Rows from block 7 of the encoder of a small image VAE, named by matrix and row number. Rows with one number within an expert belong to one neuron, the router's apart. Each number is 128 + 24 x the weight over its row's rms, rounded and kept within 0 to 255. All counts start at 0. Numbers have three digits each. After the name is the row's rms in percent of the matrix's.
After each expert's rows are labels from the 100 images, of 14848, where the router gives the expert most weight on average: "responds to" is what is common among them; "patch colour" is the nearest of a few named colours to the mean colour under the peak. Only what is clearly more common there than usual is listed. The data: abstract colour fields from 500 small random pattern networks.
# router: slot weights (encoder.blocks.7.mlp.router.weight, 64x128, trained with AdamW), inputs 0-42
# up: expert up (encoder.blocks.7.mlp.up, 32x128x128), inputs 0-42
# down: expert down (encoder.blocks.7.mlp.down, 32x128x128, transposed), outputs 0-42

# expert 20
router.40 091:112121113166136158141178141107140143139118148125134124152126161134110139128125160121139150073106116165122134121050138167121163088
router.41 090:138123114112120113125168131128146108126092115115145152081126129109145114111139150088175132134112160169142099152093120142145131119
up.0 066:123090141142124103165135131083120079170144138138069155164135131126160125102172135133123170115140147160112115110136138149111135122
down.0 079:141097101124136183144139096133088189100181134153144138078110114137074079131106118127155169129107122133126100149163100126156175151
up.1 091:133099125122079114107122120124152099120113167113146105131124135100147129129097114121116101136162097142139114115113129144116048137
down.1 092:098115151129150138132181150118133096149113078138135107103145156108145115113161101127118151110125179095128129140138137110133137167
up.2 101:162156114124151152144115167135159106113095112105123132115101111120155130126146143140104169120126122118130114130193123156115142142
down.2 088:151116188142186085152150126116107101135143125147106144127151144075116112130145125095137095100098089119123137117074140117093108146
up.3 095:166141124113139132123136101132128128175111078094152135161131107126089124143146127131135138115169095140099147136121158115152123125
down.3 096:137151146123145134168107153112139133153119096163128122136127140117059107102154154190069117149111167074118118136100119101107128172
up.4 115:155119123123105184167149133083122141098131074119143129127159125130100109155144113126163116100151098137139141114097113109139108138
down.4 112:118148150101102113107138110108160106147088133143125161147102079173128119136143143159119148148125178148099145102142111151154152090
up.5 061:120121179137110124149132105156098126148142130097130080138114083111141118096106093110116142091155116117120116118128130130132105110
down.5 066:148140129138161143132094149101152156107138155166108137107164144114108129124087196081124143155110124100132126102117085085157112109
responds to: fine detail
patch colour: grey

# expert 21
router.42 081:143100115176156105138143143123168127071106132167088172132125146123133156141094124122160108132139094141139130074121140075141157143
router.43 133:113116131168135154141146110071135174163151095143122157131104145113094134121112125176136120173146102120103179111136154129114151129
up.0 099:180137117142123153143117141101093135120120151128156130157137116095100088093104149084103133133118068130137121157133138091164142118
down.0 094:043137154122155102115110097118145066149146151107130144161125120134137169117141105140102094177130179114148098096139117122103131139
up.1 119:108138135162115151173137055135113156116143134146182113127109070121144103124149171087125163098105156078088101120121118119132119087
down.1 101:117122137133156154122096136142112131138072167088118147184158158109136122104093110160082153159093142148106144103125130151135144117
up.2 114:142138086125148200123116072101132111079093130120114111098120117163123144129141108103115101161089197118119142113155112109125159094
down.2 115:076113130118133105103115112152160117149160127123152110131101129122140108106106154140159106116074081156116130132167156162140142131
up.3 093:075133114143126113176119098107136168142128096109132139160151087111105130132130159146147093164179158162086114144080118089149143152
down.3 098:133105125148147106096134127146155158096107101160107128105126110107113125115140128119108092115075146096149124130140159132144127131
up.4 077:147142154128110116082151146146071167154146148123122133125093123152124082096150117095147114150119114127132099163114071149167094145
down.4 080:121147124148125133160048102121161076103118130134143152138157114120106135137113154148127117135104097096133127134150118091121103141
up.5 086:127137115134177161167113158149117110088102115147134123109114117101128130109147134123111175123116138075120135117112144121118136144
down.5 091:122126167116143087146099141128105133156144146112158131149114103135114134143165139111143120094076162106136157115142094130133132146
responds to: mostly blue
patch colour: purple

# expert 8
router.16 083:141128115102165090141136100134109104159172136101165128151111123181127083147160135131139131108128128116150133133138132136128104157
router.17 114:121102124122104122142058126150119101149119058169108190082166137121181136118111098103168116110172141107114165126139145143159148148
up.0 107:121141152110148093100142170095167114142124067152093141128141114121134142122198158154132128146129148158128125134133120099130145096
down.0 095:124116131109149104143140092112113138117109147104112147107092139126155075135139152135107148117155132111103119137142123106154128180
up.1 106:153104121135160131116134133094123148059162151126091127088113118124169131129106132116139139130127114106098105154128168097126105099
down.1 105:121152127108140135125097164187109096146102099136168119148137126132067134100160103128189125109092126093130136118123082166137107098
up.2 082:120171160130112100146126138137122117131112123141134129135136128088108139093147167128130191131103159140103117145118158141154137149
down.2 078:141135096161136119127174151060131140131131125120156137081149121112106123128113108169092090140128114098132161150120164104116114119
up.3 111:127147143152118108106122110098155177131108124113122123113087129070102191158154167171100168097133098127129142154108135135095159116
down.3 104:159139109132132084158106098171108138118111120160104157138135127141151113139107087150148136100135130089106151116163082129158122137
up.4 094:135099188109109127138124127139131162175122125120160089104136106141122137113117143121089169140111112161131093118137151187096145124
down.4 101:170130106157167102112146111158135123111143128120115144179142113137152128164125146137138132146126124110135116110129127086187149134
up.5 086:096096142142168139095152116130144085076151138150101142146114136128114117136150148121104091137136138168178076129154117154134128123
down.5 092:109181147138131136150120111093140142119100119106114108100123113144164083117157134116130195137096167135114148152121115126141161081
responds to: smooth; dark; mostly green; mostly blue
patch colour: blue; green

# expert 30
router.60 111:132137126140117113118138165125156143107133175145096154096117137155145127116139093145137113162134103119110094081141109119119162133
router.61 138:080140153135084140115155159124157141178127165140109146067128105143150146107122167151132099144146091133113103121113100119109134155
up.0 124:170129087122152162159120161122142141146116165131096126150083128179100133113138104114131120087091080122096075111136139093169143095
down.0 104:121119106101150139126148108169127161121112146055069117154145171142120085171060131143097179137129148131118142109160124121122080133
up.1 096:131120114136127142123157162128161109114137160130121154131085101113136151134106142122109083145120105112144093104111093112091172137
down.1 110:086085162113108158130119082151121130154124124128160122132131132127119137134149129108144183129118133133165155140137116136139057140
up.2 103:146106132099129120122098091127121151077126112113114073136135158098153111118092087160140111152145166129146159157156140131130132091
down.2 108:146129158131167118138082091135142134130172141122142122109126139136157118158085106134129099142113109085132152107111130129137157157
up.3 095:112149147109098114097119115174135161118125147154156093146110138187085090104116125112121139106122137122148114077170145170123147103
down.3 099:135145125116143139186120096152137162145158121106123119129141106070135125158149119144132095144118094163109130168084127131149125122
up.4 098:108107139148105149137070114105134132101101106159123119119088143122152113096162164158127091133134134130153085131160158138133139124
down.4 093:110122127103124132130157179167115109153147134102108130096137130140084129162102130117101129133122077138100123127141122127112121095
up.5 105:129141137147144108161136146133108111099122101150166115169098220135114130107175087136140151164115150137144082070144143140088149118
down.5 111:117143114128135174106119123112117154121100152075099130113166111122113104143130166114148086111119100112183168137161117129134095120
responds to: mostly red
patch colour: pink

# expert 1
router.2 087:151107110143145152139170109131124148164107162168161110146131128110155143151090126145129079117128126167129113099138154139165143139
router.3 081:111129159154121154125170121111155112112145150131143141158131151147144134132096151151144092137097129163135121108119111129164152133
up.0 052:130136096076143134124140104106131106126166117095123139135158113192163116123107142159137113133114135093125156108127117116164105142
down.0 092:141121160144145083121095133093097142177110111135132143133130135124167168159136150102152142118112123150127117184102104119166122187
up.1 115:158162103072154133110127141163127103085130109129135145097090118131155159102167111132145142111137159157164191133127132124109113101
down.1 115:138088144169106110131155129082134090121107105053148145149149165149109147142097143096184115181158124073144092101156132106144135169
up.2 125:093133127129083137113142143134128092131143101121187123179158119101086117077143148111145116107127137158141160135174138158134127116
down.2 128:139143104140149135114106124082155118125157132155163156081099157122141121143111183143127126129135193105153126095123142129105102111
up.3 142:102122152150108129123155124123137121119108095106088149128158150140096134149168129113120159131109167098143127126090132069153151171
down.3 140:105091131131121148102142135097101114131129128128156133144097162153143145118116177145133088155134117146126118133116142151124133090
up.4 118:086119163107110127104144127133139116072155102113154107140092172139144106109137098091144139127081149136122130091143106121124097067
down.4 116:144126118147159118147090075105115114167117112118131141112113128123144129125108166147133117111142159119113114139106137137090129190
up.5 105:138171112112136097153167115122160118146106142160156097135140099111119142122110115100131123126119136191157155102139086173183131173
down.5 103:108154144142138138086101163142145116088129110095113139077151125128133130135134124172194128145149113134094101105109133084100082134
responds to: smooth
patch colour: grey

# expert 2
router.4 137:130117144120097119131104129114128128093120144132116131096147155135181135112173102130128164133166157118136132115247140157087159127
router.5 119:142119147143097146119132146154134162130123146138131112084132130124171132158144098114148154114114154122118139110189149200094111100
up.0 117:125108117171155152172118146130096106119133144170114112176097135141127129150090121157110140174152105137103108163074140172142149123
down.0 116:147096135134124154106104104149081179167123112110185158134150105149169131133154107108097122137116145127123135094167175131142119146
up.1 097:172134104124167107119155151124144141091110118126136133115117159129104117117124170112090146138140105162120086126142124111132115122
down.1 114:111142122154161168086126126122146134129133145077127138125094110141131153133099160104125162085125131114105143087142161088075169140
up.2 113:149133131125117127154140107100126138134108144126144068099135140135119121133105134093151148114098117112138096136115183123122180117
down.2 099:076138122099144131120109141126135103081060078137078104109124126118092126144088101118176087128171103131151127094095096127113104136
up.3 148:128120125149158173159123168093096154168133117136141126131142103102115129153093127090163092114104095126132144135062114118144103089
down.3 157:114140122109123096078115124148158135086144151109105146106107162139142119158098110075140139156190122133094127124133151107112145109
up.4 089:132130114128137149120120122133138143132143118106139103101121094082168160141109151138118069126111145150171112125152126115102113137
down.4 098:105093107114110134099103114153163156121120136158117132162102157158084118101146088101109108125101150106115115134127132132171087130
up.5 125:166125116171152163085117138140083136122129167104147132140123171125145116138143112135088120122153122145114120099134132123137150098
down.5 115:118169141086113121158146159113124146181127089107152139086154090101144151156087072086105136128133176118087150119109143177110134120
responds to: mostly green; dark
patch colour: green; blue

# expert 6
router.12 111:140158142111166139144112155118137111109109065126130154132131107170081116089183134132110159081134138055146148146143111139146115117
router.13 075:164146137104151122161111136123151101083097125125140161160105131135092123078126156100091133117147152111077117105145112106089109111
up.0 162:115093119145136127105154066184126196127142121148157115123113096099131123146128122087140107149129118174111106155132139120130131180
down.0 165:141129099118117109092140149144089157136110128107074105096123133150153174159079112081098153123112109144104117139134176092157135145
up.1 102:117147101107142107140145131148151165119187135137135092162125091138101100163118129121127109088109108159129120115143160092136104148
down.1 094:163092114114115065139114093104126123131079132184100117105126143166142146098124113110155107134173140137121124148111118120142143145
up.2 107:143108128080100089132165119088078123119131131102161179122130086128109141116126119128138128167110102123151128126108116139153167098
down.2 101:111115147134174148136129152148122133145128117118140086124069127118162132104160109155113131107150175106112148074102133165116116121
up.3 115:133136154137140078136080071114136171108125124156143083090101104099138140158106136096110124144115132193095091102157138131112099169
down.3 119:101108102109116121087136111157101144120122141144109074143113126133144136115096177098120149133124119187148087117145142119140141161
up.4 113:095141123150145128089143078113139154153183154124132101104132098177120152115083133136131148136103156134120095137085109104106128117
down.4 110:119124098106159106129131141102113145134107104088127187146137170130080142133136103117162117113130085099139153116131152122154088128
up.5 087:103145143142147111168157121137123160152141113157109124136166146150116119108120149119167148108126124139102121121118146070133090176
down.5 087:155160122105152149147125160102111156140094106116083179115133144085130113087128180141130065117100110123155100124092172165121141150
responds to: smooth; mostly green; dark
patch colour: green

# expert 18
router.36 083:101151123068148136121083075133133145135107105159151066167094116101163110135104157159093094106121079132143129096144139107162139114
router.37 083:148116134134134143137142131132173123115101115142108086168130155125151150126091134137122127104120101155087104150116126109183122083
up.0 127:123106122128122146161110131160125129128119150093090140124110104129118130144123082184162168137120150148118107116175087093139141118
down.0 133:131122107087138135132125166121133145133157124164123124100102125121138133116097162135110134118151154148136148125139124134077112109
up.1 082:112159134169140121177144106146126157125130141119184122157111165083137133150142123107107157144127063161140090114113157106107101144
down.1 086:123106137114154122084106147082123109113137143103147137066128117183135124165131131132121110142153164147149120143119094118158143156
up.2 084:117158116151071128166102189150114162150152106132119121143109121082101116138134116158086130083073095132115103113132133163145113154
down.2 074:099129110149139149157165128079140141065096092090122138107196146151145132117146087128154143148144168136117129118135127114147159117
up.3 120:125155131135126126132102157151131109106158120118115114147106124156145122091132094181083093152125116145113110149179128128095148163
down.3 126:141103127148079172106162102074053166116135088107103080088139112125109147127118156097127151168131106156142107121122128140141131154
up.4 092:136126117095129149162147108142151160170158133152160157143109137100151116112137081092113113137150127136122098090094137132150115134
down.4 089:117122156141152101131135147103125096113106104148152169074175159151120110142142139088128133126117147091128158142118110105134154122
up.5 107:128114115123165160090126081097153101108174121108145106118117101176097146088115115125136180140099157118103119154129106123107164097
down.5 110:115143090154105094135113182147117138147138141144126132137115136090159136123127132143121088117121143118092124121113187142145103158
responds to: dark; smooth; mostly green
patch colour: brown; green

# expert 26
router.52 087:145096128160155129130157157155119135102116151154108115109117162099119152138113101143129139090111075148119121076112091099147141110
router.53 113:134087089140124172153119146113137160104142100134108151150147143123114124168075122185093125128133114157103113119117123131123137137
up.0 122:132153105128125138129064130141157111146105146121089132110120105138154131094142068164142097126165162160093153124139103128104176136
down.0 118:084110126130101166081124100166140141090125146143136110159113125135124119157150129134118118168121105150123098148138147141162095110
up.1 096:124147178149130149130090090102088149119095165122147134126107079111152145126101134103139138155125139110127183131129128132125164134
down.1 105:145125135135148106165116079081074129162153082156147143152119152145139060135121121131109143124163128128149121141171138154111094103
up.2 092:137127150129123116124156124124098140150193106133123129133127112154146127123106079132113160117108112081121105155100137107152152115
down.2 096:079162116088105120103127125128159150175137130115127167149151139124119166101134135137116101120128148184166119069114150128178162118
up.3 098:142134159154147145155177156130132117131084136128140106106137104109129169133148116128095085151129137141146150130170116158151106137
down.3 106:104064067097126122092117136102115113144153157116119119153112120119177122123126140141134120111147127169069144129084156112102141118
up.4 085:116130128104117118132101099084090161167131104141150138131128125145130118125111113132179114094130125137125112133124118179113133079
down.4 077:119089121118110125116144171145154131086150101130075132149128124104145131130135132122127115133115117129103130171105164079155121178
up.5 107:111142123161124109142101176182175114142111123107207118093115132097146124108080135139136099127145094125117128128153133156153133094
down.5 116:136111104088115127118130106111071096121127116102136149133134165104101158142114135103140126164153123131120148167113090143135136145
responds to: mostly green; bright; smooth
patch colour: cyan

# expert 9
router.18 079:145128142169170161108149158094151133147128125134105160140133135141108111086111131155116113087124117099117174143126106126093148071
router.19 083:150132140168167158106139107115140169135139147092148124137114121101126117112117134141139081127140143104108130118176135066082155123
up.0 083:098141093084135082134135061152107115136146123144162127179112119085121180110137110165135109112148131107150163113164099145107149119
down.0 080:134151085131129125133104182086125160132097134102129132131120107153122086135126126090131182156148149151131117083088148101117100146
up.1 086:176124120155130145128111113141125124098173112129082113093177105124174113129129133127113138137119127124111155149120139153200137112
down.1 086:131137124164122150182160123138086156165105151157126090165131166133139149118112123120121119124110122144105155146105119126126153156
up.2 114:130118149168099154129100210141117124117116115099129139149142102119142132118147179111108162137114138101104113150133119136129152124
down.2 097:115150114103170126126144072123124150171140102130118114127128144148103104150130071144137094168115155121138116094123118117137139134
up.3 109:130158127136135082192109117105121098127086154129192147149126168125096127123127117064077158152131107139113105118118124117114144102
down.3 115:119100141136138111076174101194138087144169142134086146109106137133166169117115157150113138098094119085133133114128093131137157153
up.4 085:115093111098147148143147109148119158131128124168120067140173175090123138146131152151129131150162135091130082104115135116162127114
down.4 079:155158140133143089136122141087135116132147141102136141134112095147131098158128095120157093127112142146122173114138120147079122103
up.5 082:159131135115132095147122131124125158147142140131126102126089130106097081116167125130139156128147133156127163146090155117148138177
down.5 085:118149097100134160120138169118111130125123117139136153113087120144140149174098137152144156102115152080091114130116114109109082098
responds to: dark; smooth; mostly blue
patch colour: brown; blue

# expert 31
router.62 057:133109157144139152114185125145156162104102148108116146132163179137141143106090139128139123094158133134079143112109118152128125104
router.63 064:156133118134127125135132100093117104116111138092116168131164174117110142113100106157104127106162160139119115107157118137156181102
up.0 099:088134117094118116111137130153097101097106130131108129102088109082107089140111100121163140127169124071106134149139103109082142143
down.0 074:143121156170129126129146111118079149109086130130160124128129147126153165105150155127095082162088122155131153101158121129169104122
up.1 120:078112125153122151142106108127164136137162093169148107102121110138114137145176130064147152111123147139102128162122117129091119134
down.1 128:116114148115117171115148125148118129159107161110124124136158147127055090160119143119090121099116133093113134090137159096156158154
up.2 077:138109151121155146134162129113135123137089137107127091115110103146172165123155121146101144120109124125115143129136111135140121150
down.2 156:147148115130108093108107125147147146107136165155127160141142128093116093109118125117162132099114128142146055122099133140140136083
up.3 099:133113118144131134137136140131162107139137119160181124140157149141114152098153136128160153164164154111142109147196124142125167154
down.3 072:137115107093152159120150106133143171136152131131115089144120132131118073145127133128079137138097090114148164104088143106147134176
up.4 102:090141140106132124123098117060116119126110093131115134187174123145092164113162133098124133140117172123130139125144112147160135122
down.4 071:122112146124126133117165116116082168123163109139090133099118126104172094143118121155133151108132094136136109124134166096128158131
up.5 101:116145130178127137140133099115148094104158089112133123169119139121119124107157107107126129160120122104132142159134122099128146105
down.5 072:112137114108157141114137127152117139137132129104146152109099131129140153129138119112137090147136143187109148116142160166136119124
responds to: smooth; mostly green; bright
patch colour: green

# expert 24
router.48 099:143150128109125110118170131068154142132124133116136169094111129113131134096122197145161130156132157121128179162130106085119112098
router.49 118:149119152104135133158144145081142173161118064140128126079143149092106130113130123129152131172104110129122136108110106089072138122
up.0 093:126110142095163120115097147099124105146138142109163082101101114123167139169155098147130146134134115077174083139138129110132122108
down.0 090:176151126143095159109174091167143120136165116076127114118142115172143148116100132100104100100158115127128123146146198110102158109
up.1 098:120149132175145134127100121153160148087156130140121120124146138152128140122098071121125099162125104155110099159102140150122158131
down.1 103:115137120118148116114100121092086135146134140139116142103116116107121146135146128166113131101142125090130127104137112108119093079
up.2 108:118122131165120110138120121126151116137100147189166121115129165093148165150110119086128123120093158076155105154165114145158160122
down.2 101:122132147126102145102173128133112088103142139095139088151108121181133127139109140162132163159145086128140105117089114130122113104
up.3 075:099095111120138135104097147114146113180187130156098130136160165144118113098107105121098160130139154104119110149136128178111128131
down.3 083:149101076097125096159071132165141179141093117120127136152132140094142118109098141155133139098124131145120107184113142127148103136
up.4 100:095112137124160160147166129134131125135096130155121123138148113119107120173139132139120168133114171144129085136092118112182153092
down.4 106:083096150091116100167143145175172128118146097152147114128130127206098124145118097129124126171120125093160126142151108140133137117
up.5 101:080135120157098150126088081159176154076107134143140094140132137113101149115127111102121121145112127107099167154123170151109154112
down.5 106:140120119126121115083163155093123114170137150116110171093132143158121134146129128172140152141154168132150104119157127143155120135
responds to: mostly blue; dark; smooth; mostly red
patch colour: purple

# expert 4
router.8 120:111134125156076136119075093117175106118105128143127087134119148118167162139099113145124110135133047154110109141105137111137086139
router.9 143:124122134153111121097107146122127136146107138128160115117098111116146143110192167098174096169143108137144146140166146121097132156
up.14 101:139092154129126151102142093147102144103141096122131137139122151111136149152120143112184134125140167142139142148103112137168135136
down.14 099:169146132101121118149162202170166164145150112144127114128118089141135123124141109158109167146129138092076177128153143132131156060
up.15 111:182118133115110108124111168150143140106161132161160136122114142132136108140159097150131113128122172107125122124117145117130155140
down.15 100:103138113108094175133152156094134092111107105074142131137110117125178174144128150075120122140122161101098131114074126140126119137
up.16 099:136149099120138139150128122118093134126166147178153134102126139119116100126138126126115105098136167102117193155128142156093170091
down.16 103:128167152145109126119125105137131154104117133138155078156135080131137128109172183104107119115135111116109129093123130128116134171
up.17 095:127128126123105146146119132126139114108130136130126089130107120153105171097140120097110143155129143133139144097174146139124132110
down.17 096:105128084121125071110114114100125080170124136167173136110154129129091112133116134144140145092164139149134097136122078107097116150
up.18 100:174143111131132177166134133102115133134124142126144154097130135098133172132164166108115105079132136131167103108107101166130148103
down.18 101:151124124115110122088158171127159100122137183174083156126112111151165138135096164116076119155126145117067159092095116118072130147
up.19 082:107104109130128084105133109134155132144129102105150115081099135119133163114111099097122132145122117104161116171135125117154075101
down.19 086:121160106139141098169156127101150170118156160142173141115107159156093108157170148170159114127105154121153152161141081091135137161
responds to: fine detail
patch colour: brown

# expert 28
router.56 093:097123161172111134126152119114153092135136097107110128165154137186110097112130182155115101156163149145102148170098149139165125116
router.57 098:104106136196115133099164104133152118130146108149124113119125160101176120105090156100124100192142116176119138096092149149118104129
up.0 115:182091179132092073120125102087150153131148097141130137148157166149095160174126084141089136129118129115130087125109123125136144141
down.0 109:086144104114135164091143160152112153097124143114148134133081113138189144153142159134134096128167149174108172115116129122142131083
up.1 090:131085129136097111161112109134143118135129095113078156111175132103139146144137116147126110123077119150137198109113139112142160136
down.1 097:149173141117093171088126133135159130141127154113162118128091114173137129122142158064146146143158133108088087108145108106181134129
up.2 074:126137138118149118155117116088152104165093132130114110156147085156137147089142117130132140086122170138091113144103182123107123118
down.2 077:138092117149123105151197095153122147113166137136127139107107129092116114105154169170129115116144138116104196128147099156175136126
up.3 109:106114115150123144131131150131134084165119112121121098124131094125144143138090103170128106095112134128105119149096100127112079111
down.3 106:146127158111112110142114096155090197124138094123141123133107161127131102142148157110128132161135126130100115145157151103117197154
up.4 115:141132126137150141191158103099141169122146081154134133147154154102105152134113143158146130143146145100122125122118147081123093134
down.4 122:118095138122149104106133124143122100139159175087100095117105122128123133110156122133126116138142099121109107139148120136144176158
up.5 076:203144117093118154177108161144126127131090157127124150124112100145164098166114099114174148116121126131094151134134130105131124163
down.5 077:109108113150126093099160145112096147093163080158146156144146149072109170100145124147162131143125103129145119113138135060134106148
responds to: fine detail
patch colour: grey

# expert 7
router.14 149:123169131091190147119109101134114122119135115136102133181127109144160125138198109122124115103097090066138157163126085166155137108
router.15 165:083150123091207132136088109140105119121139085133111093167136114139118125134173104162066082098077082082137121144162086156105104133
up.0 103:102138146146117156112120159117084141157137125149128163126092123145094146141102114096158163121137140138122162152085157146165171164
down.0 113:136115105153122120160123111153163116135123131119117133130128096109141056145163115111161157145160116144108163124172116118095117181
up.1 095:156123117137100177149193132153147111117142104163133138121117120119151123111138120094131147152148097151124151126141118111122131139
down.1 105:138111152125094094123127118103151146146107089149158131082125169128095125144088139114166171108120098175124128153120131143133106117
up.2 115:128120122136142113113138136102166141130106125143166155098163130143154110147102121100119132170142110144117163131155136130131140124
down.2 104:167162135145133106128121125092105158141126115126096126097126111152203082153100112114140110139121139088107106096146133118123125091
up.3 115:145112149082064127100119141086120106107138179153110139159099165130101132146125108136130118122123163090133136095107136124127130121
down.3 109:117110105112107094121148102144103112122133141098172097121127086109135131118128120081124130181117091154098129147112094135132135130
up.4 075:130090116144114156109110118151121141127115117115131137154142122120148126127117132118080148075105118108129142117117133132173073141
down.4 063:134107132118105131092138088128132085123073142130133150153133119119125141148145126089144143133106126135121108111117099102096099121
up.5 085:158124105158145125136123115126100144121113131140087088187136109153090128195142161072151157122122148077150145139092134147143125135
down.5 105:130130110102107155124093118150124162154138129096144116104138115091130091085093129146128130143147123176131125146130148113173108138
responds to: fine detail
patch colour: grey

# expert 10
router.20 123:118129150130137110106125121136150108130115166119168097096113120114132126102187147083159110150130148122132130140168138127129157107
router.21 096:149138136129148116115107090122148151151155130083154099163082091124109126131126112141136101131151122143129112119190130070130125128
up.14 094:159109128139105146132113111120106146121111125133132140137173128140114196130112127153076110124141150126095168102082152129139081150
down.14 108:114130134145127100116128087119140130180149080139117078143120132172108130087135142139121146099139085141124117109138142168108104129
up.15 102:107098100115142160111123137109127134160088146125066106149122073128126130146092158164163110101169122124114104102181098073144122107
down.15 095:119165155126132133132156108140121125147160144138179127109130138138113083152163120108145152171119100107125151136069112131139123152
up.16 105:142103131103101121106086155123122139159127065131076091113161097155150136125094127112123158115175148136121133117145146178147152132
down.16 105:113126131154191133140126118117129179128143155169121168092140122099152111145153117132074122134084134124144139127114128102132115117
up.17 087:127146105110126132085134165161126117101118130108153149130156165121138103118096090122127125110136128136148141121145112109067147091
down.17 090:123164148134118128144127109138106093141160112101136165143143141122104141187094120137148143154126111134131112161148101162141121159
up.18 108:101102098125180120099127089142113098108120129099179070116148149126141115105162154112151106152105114128105118163152163123164164135
down.18 101:151130184123080129121146133106112139107135152129110105163114099078146154122093092120131138115148146153149138125141136177105092122
up.19 092:129129146139124123093135108134133148094134132135097178107132104102117120129108090180144155117129141110121122093131096071107136138
down.19 091:141112089119147127159160097142103091115130107127111141164125104176135122155151128099117137152139104165155138109120113153143135133
responds to: mostly blue
patch colour: purple